config = dict(
    horizontal_flip=True,
    translate=0.06,
    tokenizer='word',
    decoder_width=128,
    decoder_head_dim=64,
    decoder_parallel_block=False,
    decoder_dropout=0.05,
    init='xavier_uniform',
    beta2=0.999,
    steps=8500,
    batch_size=128,
    lr_schedule='linear',
    final_lr_fraction=0,
)
Rows from block 9 of the image encoder of a small image captioner, named by matrix and row number. Rows with one number belong to one channel. Each number is 128 + 32 x the weight over its row's rms, rounded and kept within 0 to 255. All counts start at 0. Numbers have three digits each.
Before each channel's rows are labels from the 100 images, of 14976, where the channel reaches its highest value: "top examples" is what is common among them; "lies over" is the class under the peak. Only what is clearly more common there than usual is listed. The data: rendered dice on a table.
# convs0: first 3x3 conv (encoder.blocks.9.convs.0.weight, 208x208x3x3, each kernel summed), inputs 104-207
# convs1: second 3x3 conv (encoder.blocks.9.convs.1.weight, 208x208x3x3, transposed, each kernel summed), outputs 104-207

top examples: pink die
lies over: die with six on top; die with one on top
convs0.76:165155096203068129133135146172117138101118138138143134137138094136097121159123152124068121119198139071134124135158142135093172113206093121111076094109050108157127164099133168090127122159104158140067095147107142150129096140083145168150140138134056135125104116051174083110147109116081189116086106094194134152093121
convs1.76:151187087213073171084171131161122114103168079148057158108119142096108101128137127107123147129140099105182132159106091181115178073196073157157140094107066084105121110087100086162143066078112081089091117135097165064135101098105110100098131108114109087133164133053095146125161103177111167118147127095154107129144093

top examples: orange die; dice: three
lies over: die with six on top; die with four on top
convs0.98:094107131095087116067127111115114131116132103180123107111109099130149141075123142128102112123121117238100127104100138119138104102115103135102186166102094133112121099118129130130153152148113146144255162122133129135095185125111092113149136118125180136099131198212146081153093149105130130115181119123093108113142150
convs1.98:109162098063105144144120111151153099148080239126168112149101162172102148098190049153121118144113106125156125088153103126129148134096156059149053132099137130175134113156112123105128152125136099117108130084111095188067161093160168122080123114133158178157107158117114102111136143130109146100142117138074145100125093

top examples: blue die; dice: three; two on top
lies over: die with two on top; die with three on top
convs0.198:150130159180149126132108141128166099096094234112127056067135117117085107062119135093093118150105112112125132132146073116091106112132170106119165166157152067131142154062140136115124085132125140133157152111123132130136135117084109125195073122106125129116111127131158155136177119137074116162121172137165093158162117
convs1.198:117192090143084130077163102212109100089125090124142115158077161126064176124144123099140098160100111113170066158131101174102125092157071152110115133131106106107148100066129142182073117137121115115123089147103134127120118077129177111068144141116136127124135144130121139105129094170099119085157128117151154082184056

top examples: dice: one; pink die; total: 5
lies over: die with five on top
convs0.176:241151164160141148120141138174184148169129176138148138108142123141143154116155130147117105149159163140148104142133160158105167118157159143126173157166164115146134171108211136155125143186137207167159173133167143138150166175107116167191118161147145133178139129137216149144156111163123157177131135138160119160090167
convs1.176:126168096169078174093168122161108141091139069141104144129111139129094122129164104142105155097104100116139167138112075155146165119118065115152105076094054104104124090125056114129119083056113056091088084132101137127106135044164126137047145123090111133075126143073084117102163108199108142075137095158139128095152084

top examples: one on top; yellow die; dice: three
lies over: die with one on top
convs0.113:076105091130152085030115098089085128121128138128121135084119124145086145044110105141137049121130138102102067122118162121104049108134130089079122113105140113113097121099098114091118085094143103109127110144099102128126110132116066088134101125126101121040112108118076146140059150118089130138110138139130019098069123
convs1.113:118135115105123128163108161063118106168119102087111169109140117124118179110225087169116094093155178129126135100105101067160144185107129144165130147158136164125119125207135137071162143142101149136148146105137098119085136161040161109160172135142112156116149161140089137130096151082157119137075099122069033139136137

top examples: brown die
lies over: die with six on top; die with five on top
convs0.183:183133142163154145152135126149128139133129203121140130125136133138138139113112130129104130138181163036127071138159192146083179123191150152108153098122146108153127200102189132106111138159142172161040162142119120141130157182079126142187109140148084140137123089068162146137158108134104119163073132125177122145028150
convs1.183:160139111125119178080178111138097137081158082157069190079123121108117115136179077122116171115127110120166164170084116165135199077175062157149103104096079116100123101125085124113155086066137076085083105145092163076106099105109131090092151131098110111126161151055085168096183109203104122106123072177084137080147086

top examples: brown die
lies over: die with one on top; die with three on top
convs0.103:127140104071061139108136142156126132112135137130122126115125104114146112123115154128092157154117121127141162087153040123103154121255046104129089132115096141118138050128139151125135099110117111181142102139110129137107108126073139158099115142102123141147126131128144062132167116132133138061127107128075145096139148
convs1.103:142142118122096166130131148127163118149136104136088177094105156061167012148128141081151155131094084139115141126110061152159153101238073190076128103105057115075126130115107098099148107103163113125073141136093167098119075119124148110133127117124104049117212217102103151083142141136118146098137104143093155099100100

top examples: pink die
lies over: die with five on top
convs0.127:168129105212175135125157137149145114143157202127141152150125093143091133146116160125169079144056111096128115124156122160105165134125127136143057157147103090160165195099096119087139091131112152079130080160097155127152042118138181150183124136069118150125109149101160150100167142139103111138124144120207067202141124
convs1.127:158215077188124144103182121184094142089157085111118107085088140113126078064109154148104101111121132114208135171119107147105163089131114145139092136136096101098119094057162114170090088104052102071130103124110146104140058132077079110090124089131120123118150076133133158110166109177093124118097114112145110089177099

top examples: pink die
lies over: die with five on top
convs0.207:120112107186173076134130111094141124159145197126145138146125122126078138130127153124129115101079117093122093136115096138087097110130116110107030145138084092153134157098097111097132069115115113101092083140095121097137057122128129082149129121102101139089098138090116156152127120137082154123107171130194115147054086
convs1.207:137228039154135145124142156175119107104210082141107124064101138090055175093136121135142134119075155114164159167129101133121182092173067179135098117127109128110101089088153109150102083113105134093100086141113152087072079157093119058097135133129118135113169064097112165117156124158131127115134113066154108121117110

top examples: orange die; three on top; dice: three
lies over: die with three on top; die with one on top
convs0.57:063101104147136112083139122131084120122139115161130112104112119134122122075111148117171040133116098121091076124145168137118105102129106121099130118109129096111096118102083104096141096089099105114146105140098117128129104096160101147106060106075123136050121128120071114153067165101110113124108120122154020108086108
convs1.57:062138123085073102132113146111109135116131082125102119137127161095135120124120142119115111093152149141152096131114136114124098105165153118130144109116151151134135115166153113190085162092158092141121132076143118102069133176096127151106107151147089122159146131131069132096084136102129141127129097116092103083255071

top examples: two on top; dice: three; orange die; blue die
lies over: die with two on top
convs0.26:124089140132131100109081124115134087076089145120112152115116098111089109098085112105208254161140122124105172119122129091043053124143135122091148140137138101112090122098119094084139137119114130128148146149119088080118153112112108101130042120115126118133080127130134129231084115086077128137140152123131173123089136
convs1.26:122129126135148112132148082126127097140047158127094148125169128122105154138180111088191122184096127110177080153099145135105114173110156112135121121132140095142142144096126142143129107132123117133115122109116113126127136095111133122134066147101103091151146149104108122112144111152077131117110133126118169143055121

top examples: pink die
lies over: die with five on top; die with one on top
convs0.128:212138144157124147098142138188170135133096176138139148061133103154133138081133123153117100149146184139158122145147180165098169118178153161116121156169143111134109171101200142140121159181122206138176141155152139135155110181097138171174084165126158128154122138158215131166143109135108152176146142128152079132110195
convs1.128:146155116176077163077160113157134125124113111118139147150104128140105098138166121131100147105101097117161149142094093161154165129153069103160079111111061108118107097127060107150119105043121031098089118106105129159132050072127132093066134108110153132105127155109083084110164132179092153093153123145138109098137105

top examples: pink die
lies over: die with five on top; die with six on top
convs0.136:166138115197049108150109122139115133129083106126141187155132110137090130150143154136121151104089118115143123093127179149116157123081058121143125108098108151139124170132105154058136156163103175098115114124127128136139132112170140135135117134082095119105092118082153057091118118122125017118123068087195142172111124
convs1.136:154176082234034142106159132165127137106136106139074111080120135121108124118111161137110138144092133085174145150120137157086160117121123115159128085080086121107127148126135038173120086090096082103112114122090163124133124117101087123123120127119086157165168082077120083119145110153135033149082142070194097173135132

top examples: orange die; white die
lies over: die with four on top
convs0.200:217151147151120170122158140187176128149133171132147148129139144142153140133144143152133104149162151133154119162153165160112191141170159174157176140159162122138140166124216143149104143189125200169148164142161152147151178161095130179182103148142139144167142135131214127111165119150139161167131118131149119137105166
convs1.200:137156107169079169092168112171102132083138092114099136128087137160121069124163108150098147092115098120155154127128073154134153110130066145135093089100082121098115090140078123119106086040119045079089081129077144131095125068137097113070147124101101110099116158061086121102141107197108135078155080166122126082149079

top examples: black die; six on top; dice: three
lies over: die with six on top
convs0.3:119161152135115090122099141164099100078111014097096076097132123122109111128120145112094146128009132099133144129144172103142114121155113059118111070159186109129116136086122158086126102136105139128141147109103132148131087127096133163080140145099105104106132107112134114119116119080136102170125121083128142103167168
convs1.3:168161113139099156128123144138149129115125051173063121109160116104110161139136135139107094152023106131144127118110142147145158132162088157079159042135095122097155129111137196230093111097194078102112085155096143108108069118141144132108125140076121135161168158106127147167159127136146109123148142113146147140171121

top examples: pink die; five on top
lies over: die with five on top
convs0.60:131141098219087119148120134120133114131116254112130139136138088127074126138136136126161119123165134102139103121161173138103119136113156109132134145126050098136141182100105121088111129143069143119077124144092142123135172129119140106169159150115073154115106128062133095106154103107083118154120113118220106157085092
convs1.60:158198053194046166080148122156106147084171094141108123105100137076075156076130126127114148110175133094155153168125128154092174092170078176177156103132072107112122103093164104158110087079091111116095114123099151107143116122110144110090143120116094136108144094086112106118170094154097103122105130114176119116136111

top examples: orange die; dice: three
lies over: die with one on top
convs0.100:121107107147118161074145123128117081109072124135146135084111125120135088070088159104070038130121117119105099171140122106083086136142138159042122121110132065127062126057150105105090100158119142125149106131140144100139114093071099081137090100120151149044108115143153114096106149099096090113089088127145047117111118
convs1.100:093154147156135085075175102159126127094123144083117122156108161138102115120151113139130096169100116116214079114118094157100109094139154134126098152120133104127137125123132114173086120115106108120119147120091124143124077129050151100147153128131097098149118161112097170058118109164091155120110106145120141118188087

top examples: white die
lies over: die with six on top
convs0.93:164152121140027123107126141169121107106149181097125161156123097134106104201103132119080135128000118118138125077144141119125152147158071105133070146161122126127124141127129150078122098155116161111108097129094134128123082123111157168145149130115097126111100143082167053080139097108108105125106082112133119133168130
convs1.93:137187082175085144105166140160132127109153105129089133050075144132149061090106194108126094148056111100185129127126108191097157093230087150101119122125065101092137129075128160158106054091103096111103105140089150086151069115098067117116139107103096094131183131073110134130131114155092118113100093099123098141151125

top examples: dice: one; white die; total: 3
lies over: die with three on top
convs0.75:218146157129139158130136137182177147168157166142153139075139130142157150089140134153136117152159163133143100155140169150091161129153158198129158141174167114135132170109218135159118146176146207158163170150158135145149164176103117171175100153155147150160139140145200138153159104158124162187122132146128128139086173
convs1.75:125160106112086180117158117150113126106097126152123152114111139149131072148170122145108147102079082114130172133127082150150166106128067107154069085081072108114113093135043148120122097044111045092078098130085126140103094048155082133068137123089123130111122145077076121105150112192090140062130070179084116067133083

top examples: six on top; black die; red die
lies over: die with six on top
convs0.53:159148155154027122124118138170118081100141222103123109070131143126113089107099129102094107138112150139115116140156167099150107137155182136117189153167202126091111159118154151102106136165112178157175172098121133131117170153080129174181138155139127113097134120149165071100126099097133091176156077104147105109141169
convs1.53:155165100160038159099172105170095132072108098106117124172098151134088136120186098154098115132100090101168081141133105169084156113136072136086116113113076075137138109101101130160087112055155060105100089134106154161137107050130134128073111124079131133132096132092085087093160097170071089092128076154112126086138090

top examples: six on top; dice: three; black die; yellow die
lies over: die with six on top
convs0.49:074123122160156080087109117091084119095058128106115107110124132111106134108124116123108060096129106086100038133116138116106057112098153093067088073103155078114108134062094112081089072095145087085094111090073113123113052089102102086120147113143110117058111101100071147109080117100073104113084126089160057118092094
convs1.49:087192083091120110124101167159138107096149122103129114139135132130076195181131119116113117139124162121139150111183111126150170133150108182119127111145141138124120135141130098197105122107147117126104118170088143112099066166089115112141205162134099136170151132098085127157090153090163127139146102093137100156105125

top examples: dice: one; white die; total: 6; black die
lies over: die with six on top
convs0.158:169151162068167150124127143179127141189115122130142142010132141147151163054129126156127111149088161095125084157123174148081113115113163168096161106162217103123105147094173143127126123145159171113148169118141118150150128171097084196144075156143159114097131116145151166157129103156106069186115132153066092112059169
convs1.158:124159120053141176134156121113126154114084178152130155128146137126147103124165124145103109131061103122138131152118129136136153156059112063063063108076103110135127104137097139153131114059163044100084109121118113145130085085169111156061125135110155156175104139107096144121195119182113090095106094201061103095143117

top examples: brown die; dice: three; four on top
lies over: die with four on top
convs0.145:089116085108172070029104111107098107104151145105111108120110128136072146052127130138153085134093134083122098121138151149078080105170101079100078100096137101129081113112113119078103065092138102134091103145094135110142062133108096089115142143126083128080090102077099153167059132121115082115124155115125044103033139
convs1.145:150155095063156154149129152141138102179120084116074162090137124137115139131174127121131152098077156121123144126101099124143147148237113157137132123102099134109116110135130122070143123104164132115089146100093165126079099161048133070187111146099102093122194110104111212117141159126134078118154094131062119114076096

top examples: one on top; dice: three; black die; blue die
lies over: die with six on top
convs0.63:112137102145152099065124137150075092089113146100105086143131141115089104144105110109109144080161125084141166140175145125138154122136168057138019075152156135128100131147108137077100089124101130084084081125054148141155012119087112139098130133131075104059117112088127151091113135115132139141085110083139122116147104
convs1.63:133178069132091157077163115125101164063151089152069149155127112089100159137173104127101115138142114114180082134090119166087169086178064172115105118112114107106126112078119120216080096088146064064133098155111132074139000164080144115105105141105132111161128126107091154117163090170099115099129089122128105093107105

top examples: white die; dice: three
lies over: die with six on top; die with two on top
convs0.16:118117106068040128063124129146108106106093104130127148112117128118138115115085135109147131146080116108108111134131076089079079118151142139116159114138147081118083076062151106105100067151133131157107145113106117108113184103067057133149124100180101150077100114096132059173089123119100112112064096113073117062068096
convs1.16:077142160132133081085192126133140106124142141138076184113130170117122118161221095122170072169129154119196064106145105154104111161132140138067140119140132129131157164139108159186146102145101108150127129169137118020081159103131128130084168154109104096147145156074087158082074114159145159126144124193118141114103115

top examples: one on top; dice: three; orange die; yellow die
lies over: die with one on top
convs0.84:093124118153135111062131114096123113114066139155126106131111108109126106103112140116125062145128093142108136149130145121126086110136129106086122133117135024120069109040119114170152101092131105130122112151101124124126113085109117090148150108153116149082123109122092115129093175126050118123135145140158000123169114
convs1.84:125124149094098118119119135128111133136064126088103131139091138120161101115124113124094098104137137113122084127130114119085127096133164099128155126128124037102136134000151126174073154130114126158121156123118124157137142134098136137116179122145109133136125144118130123090106106102030134118119112153106069051183104

top examples: black die; six on top; dice: three
lies over: die with six on top
convs0.155:093116130113137022067066103093099094076101097089099119086114125115087121102110094109134098126096115086092126101095123099105038095128119057075145091107161091110044091076101106094113070101139097126111147093107109103114115115084096086122115120132092091094119085105105131158036101091105080115125132090117084098110119
convs1.155:114174114152146161159145155126104110168135124120120122144156119116075196126188092166148074095072180092134104107108103135165155179138166120049142123120118109175139135162157173058142126161152141122097151094137132098132167137079141100129109159102111140176099082082106148139159139113154032141097113128111090155140099

top examples: six on top; dice: three; red die; orange die
lies over: die with six on top
convs0.149:089155116139146130081117155142125090113148173102128079103141167127099082125107167124070126150089117145126180161163064116187130112107114116145156143097109169139094136152112139140121071138135111136127131112157170125135173109054124114166174140147146121067154126139127145112133094123168096094142155129143124115218120
convs1.149:134163118105113107103158098188110128078134139097125120169098153147074160076149102156086078141120093101197037129140101160059119071128111141119114127110100092114149137099144102174063133121106116114123123124100125194123098082135159118099148093111132120166109101127123155066126120152080130104133107120118109106110110

top examples: one on top; yellow die; dice: three
lies over: die with one on top
convs0.122:057116092077155068129116117130093128114083116137118089053123134140075146009133125121150071121122123095112067093112121150086090102131138091087080095108142107114103099057069128096122083094120094105116118120100131148137027123135100135098088136132120116078117132127071142158075131120084106141104133110085071078083123
convs1.122:052121136076141103189098184068148063165121118129118143150177115105155177136173129137137111097202157158115130124154139067171119179134142130120119137144140146164125141189118090104152150127156139135124119144164122085088058157115113169128163157157112153132089131129102112133080172091162118154117126081129058156148159

top examples: dice: one; orange die; total: 6
lies over: die with six on top
convs0.199:217151173125171142101137139185159137161129154122141138005136135137137140031132119144115112155177163119137097148123162148100124115145197148090128143173208093131111149078192142151127138167156183115162145131146125134149110180088128177170116157166150117147141135148197175165135110161106162180144149159125111156115170
convs1.199:134167113133128184109176107146119146106089171158125167170130130131114113156164087152105140108129067124156120154120064151132163137096076102112068096078070067134119116110077143156120108061144048097087128124104113134139051064150092137057110124073171125148117141103089142096185103208090154074120105165115115103127082

top examples: two on top; blue die
lies over: die with two on top
convs0.169:109103172114100110071104126135152105084169189132115135105124108130086121095103131114165223191102137116124200117141124140045082117131155120135161157142155131125076121103131126106149132091118123132178176146122114113141150135085119130152052139103133121152091146143130127255116082117123107153172180131107181111004141
convs1.169:128165101139125122135160087149106097139096172109111147135151143124106142128200074089168116159095120109183055155088137140105113184115136086129104121130128094154132158085115143127116121131118111112114108100133107136100141065149140110115111138091140116154146146126113096108144114172100099113121130125111145136016125

top examples: one on top; dice: three; blue die
lies over: die with one on top
convs0.160:101111113138136115066127109118136117115137141138128107111097130147078119051103141131158053187118097109104132157174138126053090139122136144138127138116136104123088112134127116103138097094124125109147125170114134111147127103115103093147107120100127132116102144123119134168090155131136101135134155137129041121000121
convs1.160:123169093133096106107166115167081135116137117123103141116111139103184066116164117144093126093150157122154087118098124116097082147135175091139115135113135126114104145108173103149070148112127119140139137098122131123123129135109127133109134144140119123137124163129122125085104107142123129114130115149100090110065152

top examples: brown die; dice: three
lies over: die with one on top; die with six on top
convs0.117:116122106101083118082114125123094089077100125097092104079127120097119098076106126074056100142204092107117120116128117089104112128195176066067036106118137108141107097096142130100105126123142110128088099113082109132104069075088112114117127109162082115085096097071129089121138118091114141138088128127108083101124106
convs1.117:157138113139096164093159139107156124119161122122093227123114114095142083189144107113154185116150113104146126141118091180150163097194085167125107099129122109121123136132102123114137104085191098093088100135063145030161000176071149092136155188087106058152190185052101159095152116141126125127119089140073184070128077

top examples: brown die; dice: three
lies over: die with one on top; die with five on top
convs0.80:144152153112123155121148135159107122095138018130134131144135072143133123170118146122111117140075126119135138084144097135116163167185124158157099093084152132138140084108170141050137089158140156147174144158112128144129072140076120148133111139119142133088112137150166113116186130117134061097131118134103120115090122
convs1.80:114163124137157155127173135144155103167123130120128159107075172106173017115107145119154134112133127124165157159118084157184171118168132111047084093070105112109127140118099124089156106096132085081088124147082141070127097113136124132073138103117138092173175187086098168106172139166127134090149090136112140123125104

top examples: two on top; blue die; dice: three
lies over: die with two on top
convs0.148:144138137149109098005103141162138103064152172106112150079140136127088124100100087125149194174203156129126182133129114121104104066141188084115117146110164095105036130098169124124122116158134168112173126141115107115136100148040143157166115146164130111114111117140169106192090102088128143154176137114143176113106166
convs1.148:126174117177126119100192084169110090096097156098116141145155139133113137117226097192134115159147065140185062148133090169079140130119116155157110114120109080165143163099087144155111114101125073111123129136124144111153096058092112109119091134079123128152151136120089147076124089195092110096112096129126120135117090

top examples: one on top; dice: three; four on top; blue die
lies over: die with one on top
convs0.107:103096106123147120070120104103129112098156127137127110122100127125104113084091145115176065188118116112097134155186162118055094139131121117169138122117138120118079117153132116114156109103117121117146136174119129104122134114126098099138101112115126139116095144112119143165088147111153099128164155126117056119040124
convs1.107:142165111131098124106167108167081123108137104118096155125097137125172059111167110163088134089122138113162108131102126128093100137120178102128117136087135119112110147100178100151069141115139120123141125122115140123123123141099120115126117131137106111139127163126127134070130109158110114109130096149076110100068148

top examples: two on top; dice: three; brown die
lies over: die with two on top
convs0.44:119140130128102125072102135157119068092125148107109142118121128112122089139084146110082142175096113115124153157139101086092089118160141120112134132107119119115051146102156143084088090164127147130141119088134152098137137095027104120154101110143148128092099123120167121147104059084128073130084107050122194095044121
convs1.44:078150120142122084088188108146122130086169135130080146121139148136085125125152122124147082186082089125228067136125129173091106099133139141110118141117121098125140144099105106161126101109106088101128110123105127136112094086090128122125155128098104092123166143120068166074123096177115125118117122138100159125095120

top examples: brown die; six on top; dice: three
lies over: die with six on top
convs0.35:054105120095141071048104121147076103101088137115102116072101095131079146049105125118160120129086095107097105096111143118066061090149099072107144122102117107131088101091072112058125097079126071139164146104083117134122109100125106148117101124104133119100076118137077131190055104115097091116153134103077094094055118
convs1.35:061160115050154081174090170103161083152115164090104133118138164084136117151145130077176126134080192143122123125153164130191105173133136137116136134161142145142117166180099121119179128136161112131111118109133130083096141162158147157107132173116088127126148199102063107141103147123162109152154092067098125165040131

top examples: blue die; six on top
lies over: die with six on top
convs0.95:067137105126128146151151158203080139115137164134139117136133120138096126175128145118125134099059089107126133132147111147136159122085082125171110114117081133168165127133039146088161066065131053083102090099073137142138096099141108234108144120115092144106112135080055129106177100155105127097100132122133128119137071
convs1.95:092205051112098101127140153151138127067183120123121148079098150115159108108111145113132084144138147158165104144152146145114157063140097170107137152161121125099129161097134139237082121100121096117136083176122162057109109157159138168042157146144107123165136126129086135130126119149118101129155093092121131094110107

top examples: blue die; brown die
lies over: die with five on top
convs0.119:194181159151067140103126158209168128154154200136146136037144124139123149073152140141135145134153161107158117143153133149077176125222138136108151139162155093163148144086181170126130111151107164183142150145139144152164140167086147211163119180133132149179121128124181098146192117155103151142140106137158135142112179
convs1.119:146162093145059177096157120168125139110115117142079150108104132080100098191157093086127162130105082132122134141124094161140147113180071146086118096111088083089115101100057089131130098061138072124088110111082154118115139057153105130093138132084148089092168209093086120106144110180101135090165125156150159071138049

top examples: black die; dice: three; orange die
lies over: die with six on top
convs0.121:108152139174054158137159166199125135147085085124151107070137089124086122087139155139152106112065112097132098180149051131125158135115102173114138108140153107133173107090085164092150071125098137125147141137092156153119132121094122220130097145097135152081118134114119086106173145161082133110109109152162092132101082
convs1.121:131167095158127134130116148169136111115109142133142129129102157111137124102132120107092089136127124164168132097169095119127132126158130128089150110122129127107132151095145112255049126137144135142132138145127143074106124132189140157067110144129143129153103117122118142148110134123128185102210164107205096157150104

top examples: six on top; dice: three; orange die; blue die
lies over: die with six on top
convs0.36:136120126151145113092103116093138101104056132116124099145121108069146076127105133093073057125137098163088096123116118086124074132126129103079146155115132049121077124045144103152102123134134121130170134088120119112095136095074097085165107096157143123096113109150139127076110108108075130111121115117145057128160113
convs1.36:130178109173122131088143126143132127073138132110111108166082167175082158096151098136116095153128118117163103111124066159113150081118119125103133128154093073117148103055124143169071096137108112120131130111116112160108127112102141126069208122138116130133158129117120148129128109111097139130109109136133140094241066

top examples: blue die
lies over: die with six on top
convs0.189:151155154171177115079109136210112097130082166103133126051134112147110143094131122143111099117161187097140072154169216154108130103142158132096082109160178092121095194105149168129111135142131158094152119125092149156160038192075139174148130180126140107125124113123135177128114117104072143179156159116165078146067167
convs1.189:160192090142097168073170118152111144100134110137086155110142112131083162131158096122085135125113110117170110152074107158120194092132071117125072135110081096128120105107100115174113100046132051094114110129101141117145010079104114107093147124109148138117126129128087133112192116204117135116132093167122084086144103

top examples: black die; six on top
lies over: die with six on top; die with four on top
convs0.125:173148153138132125138110137148146097136187188109136111127143173114124117127133145109108163153117143068129139175148207129114126124169166100116174103157192094147115206087182154115126122158112167159064183111141118131155172143090140140167157132135096125124142096066175146155170103130137122189104144104147178123120169
convs1.125:150163097131081151076170113166091156071154087155068122112120129072081178177163098120139150133075111104154114155102128170113173084139060173119128096119085104116156108103094135159104088073166073099081083141096144100111116103112124088104149165073120109127159157058094152102149098175119102093144075170118168103155086

top examples: six on top; yellow die; orange die
lies over: die with six on top
convs0.11:087129107122053112069123107104073098117070089153127072021119139123100124026128129114082111126169112143108114149117135117116114108160136114066142091064122136125075094125116141100122124135098126148139115096137112115110154101072139091110141116148144112034107130130123075192095107122103130097129089128119083075069147
convs1.11:119112160098105124105147107191149066134080186059125144151122136139094123108163058133093131151129112109176097093147102189114113095143117127136132108117124110115111106151115093165083155092176085149104165118104149181119107138082135079149142150131112114179141144091098132068103119149120139122161110098105105139082124

top examples: blue die; dice: three; four on top
lies over: die with four on top
convs0.69:090129115090072090074115146129091113088153185128101073131138096112084107139110144101140159132123135146127176092169194099156116122124131064135180154143104127102130138108138143104133138148080139141170151111114123122108172113118133121142145144131121101098108137137142087114131117092115106149156111141099139076220162
convs1.69:153165056110058153079137096143080124053098124147104113115111139127078175116188078155105123138153102120160081137121133149076153144142078163153137107112088079123136139101106134135092135096148087139135086140123127117101149074121149102074106108094128122139129125138102109100129095154076136084147092148071139075124109

top examples: orange die
lies over: die with five on top; die with six on top
convs0.68:119179166121124154064145168237127120124166173117140135099156155161132151140155155148065163138117161119155178170138150171170170120141131146183176126127183175152123137173143204159153114097159112140166157117123162170151152162055172247165111175129124125161148131129131152173145115144147123131189158107113148123141162
convs1.68:143183092088122153122153123227120088092084211081157147137088144124137110092148088111115095150131097123178072131161093166085136142113114135096086130115116125126120137146112124148099134096134070132103105145115169127130134078180074150076112126107160132169092117098105120120123108173102150086187098128127118114128092